Weights of a small masked image model: batches of 128.
Rows from block 2 of the encoder of a small masked image model, named by matrix and row number. Rows with one number belong to one neuron. Each number is 500 + 25 x the weight over its row's rms, rounded and kept within 0 to 999. All counts start at 0. Numbers have three digits each.
After each neuron's rows are labels from the 100 images, of 14976, where the neuron reaches its highest value: "colour at peak" is the nearest of a few named colours to the mean colour under the peak. Only what is clearly more common there than usual is listed. The data: gratings and oriented noise at many angles and scales.
# fc1: MLP up (encoder.blocks.2.mlp.fc1.weight, 512x128), inputs 64-127
# fc2: MLP down (encoder.blocks.2.mlp.fc2.weight, 128x512, transposed), outputs 64-127

fc1.432:519567502497486497485523526517495509512506482490535533492482491490490510465469489508524494517522541509490483477520478517500513511502481568481492487502524484505494492507553541475451509479522496
fc2.432:542452477516509475497484508515470443534534517524543500520488502490508531512525530511486423499512518496509484488488475494492479477494480472514483523495476484494559487510497516475467507443483524
colour at peak: brown

fc1.282:480512513544502473503508494489519463434490456535494500514457532517487510492514487509465487515499497467510535480502499536477514486510452486440497486488533481504511493459475488466502470472466462
fc2.282:510515499549466507504478488441473498499487497522514512525470509486516495490487483494483480498498491486496501513512516506498508519512494481507499478478497487540485519501474498521522503486513471
colour at peak: brown

fc1.30:509496492527513512493517510514498490500514489478478504519483470525508557478488510487501490468583527506498462511478500509509511487510471491499509480482479497503522521493573494512502455499504489
fc2.30:508477505529506478513496506505501535499494491491485513514519514505495510497505493506492523516409493506509492524489511450487496495485491463507490520500508499464500516503439510434532558505484529
colour at peak: white

fc1.387:549449490465481510514527501537481487444514503515473478514502496513497539498488517471516480505507498497514469518508527480493457496536489490470503517483490512537551479503503468543462486519542491
fc2.387:459533506433510491494515504481488496499541489536517474467423505494496499467528493501509472534519498510506504517501489498528517509513485514484484428487506502534489521501495504474461529574482495
colour at peak: pink

fc1.136:545466478499506514496538511489451510486532475492482519495537494512491531534483508495521556522496479497532484501498550462520505517539508499468482446505465519508517488533506541495470490519493515
fc2.136:471505491465498501482477491563495530506504522499567472458422486485479473507525492481508474501469485528506523508490455507505520513480511486537487497485499501504489486509531517502476479558550496
colour at peak: green; cyan

fc1.269:494508461481464510508481497513511516488538488517477519558470536507483532482499480516542485514500521497573495499468492513502548486508492526468514502495513498483449469473508521483534462505482490
fc2.269:499541494541487499479465527553456480486493501484492534544491493511494500500501504492479445528556516483501490480500502501551511490504462469464459480487490493427466537492481503501499483488538550
colour at peak: purple

fc1.470:502460498522500515532485494534507456498512479476510482521463497489502505468492496492501445492533517499504501516472502515494466481531476523538469483472502515468491505500554501522480476499460515
fc2.470:500455494515496496504507509508511519517512496520513474505494523494504500480520501517481493467422480486485497525485519521460497484506499487483486452505504495489512530509440524458516547469506519
colour at peak: pink

fc1.414:471478506534539522488533505518509495526483503475514468502450477541474506501501479494521490476516502444530512489495497494483509491527472488520539491500478491505479482520512549493490487512515459
fc2.414:559507508506455513469556512466496497511478496503495550484479488501504462501503491490502543501520510506523550508501480510484489497512485558481487417498499493487568524504479497492502456496476513
colour at peak: white

fc1.300:467465499488467491505494424512487495516507486487527472530507474495505483474459505484521505464529492489516483520468508501434460510544509476429495509455525484509470467498501493522482505498507540
fc2.300:535502502488527490473504526524531513456521492505507478511497496490488532497512496507493440566493512502490522517537500492535506490480515486508491509489498524490485534501539501440526490511513536
colour at peak: white

fc1.76:516477428494471550492486502482493523484515510454474489500527507494448518523486544456480515503489517520487474532527506512483500528496518517509528462519455534468492500510478493478510488504479475
fc2.76:473489491504466501522483503527512484476526487508491503500461477477492500487525519522475529504473503498490537496491529483545484515496528546476511481502487489544492528502481498501488471449452505
colour at peak: brown

fc1.85:502479471502461520457513490528482469501524459508493484545500506498476548511480493494531524465476508468532501519505525518504505520537488494503483458507517524525476475501484518520447475529541478
fc2.85:467563493500508503521485516499481511448497518496539463516469477482486531510539514491488506491495526487493505504482500514478485488507502553521504493515488501522493472488475502486454517521518476
colour at peak: white; pink

fc1.233:524546492529524496499492502518482466484519483462513519500461526516496548466510474525478478501485492509527531485481485499507519453500484469532493476445482458504544480479508508511521443453475495
fc2.233:521477511551502524469520477503506484443524499477511472520504492489506517515513509491501474515492502487472525490517559503492488506488500479505530476501491500533456412482492495497506501421540473
colour at peak: white

fc1.160:508489463530470513524478482503487523505555498465519517511490479467505489464490494492500490496492523507511519484498512494430513497507514537462522552515478471481508481505482506480472547502531467
fc2.160:505465494476495499487505471479517497478471486493470545500528518495494516487511504505488504466535477528521513471465477486498514500481478558503472517511476537526490511485492490513507518511524496
colour at peak: purple; blue

fc1.0:485533505468506523552529483459461514497488507518529538525531496507482503490519488525553474508494476466527504473502468504473497482505503520473513485511482537486493488493510513496544513514473504
fc2.0:470519483511473501495491452487490484510504510481464557492490490495496500512417498531558468504509523490503507472480473494458510486500495468496508508502477504527459488518466499486438494519504490
colour at peak: purple; pink

fc1.471:491500525509548482500496492463526502499479517505477523485479529516450509504495499499493461463484508506542497473490468521461509511512473485502564540480481497536484511487518485478513500513480488
fc2.471:513527500516457494533462466528475507480489519513505490530508453502513482514538504475492522452458470487532505499493491540488510467487536527480523497507487504474504522508499499545504502520493509
colour at peak: white; pink

fc1.232:522531458495488526495495501538467475446514452469449513515489466479499498490500532510485492545466531489498477522510485518529492504485479494515531461509493510528524522472488496482551511518513454
fc2.232:494478503477491498490460482506499525502491498501474527506501503504498548492507495493517491527564506507504486437498503475470497490509526470504478541500482504551460455508545486510437465512488486
colour at peak: green

fc1.317:545503485478456529533511487539509483452535516508482503556493527494521527478461486469509511506496538504506484542493502479553464491519486472513469501449523498529514469527476445498467458496507514
fc2.317:553513502473480490480508539502516526502453498488500523479456506495509519483541494507498490530498499491482519515513506489549517506520495511517511489494507522530553518517498481598490486486530522
colour at peak: grey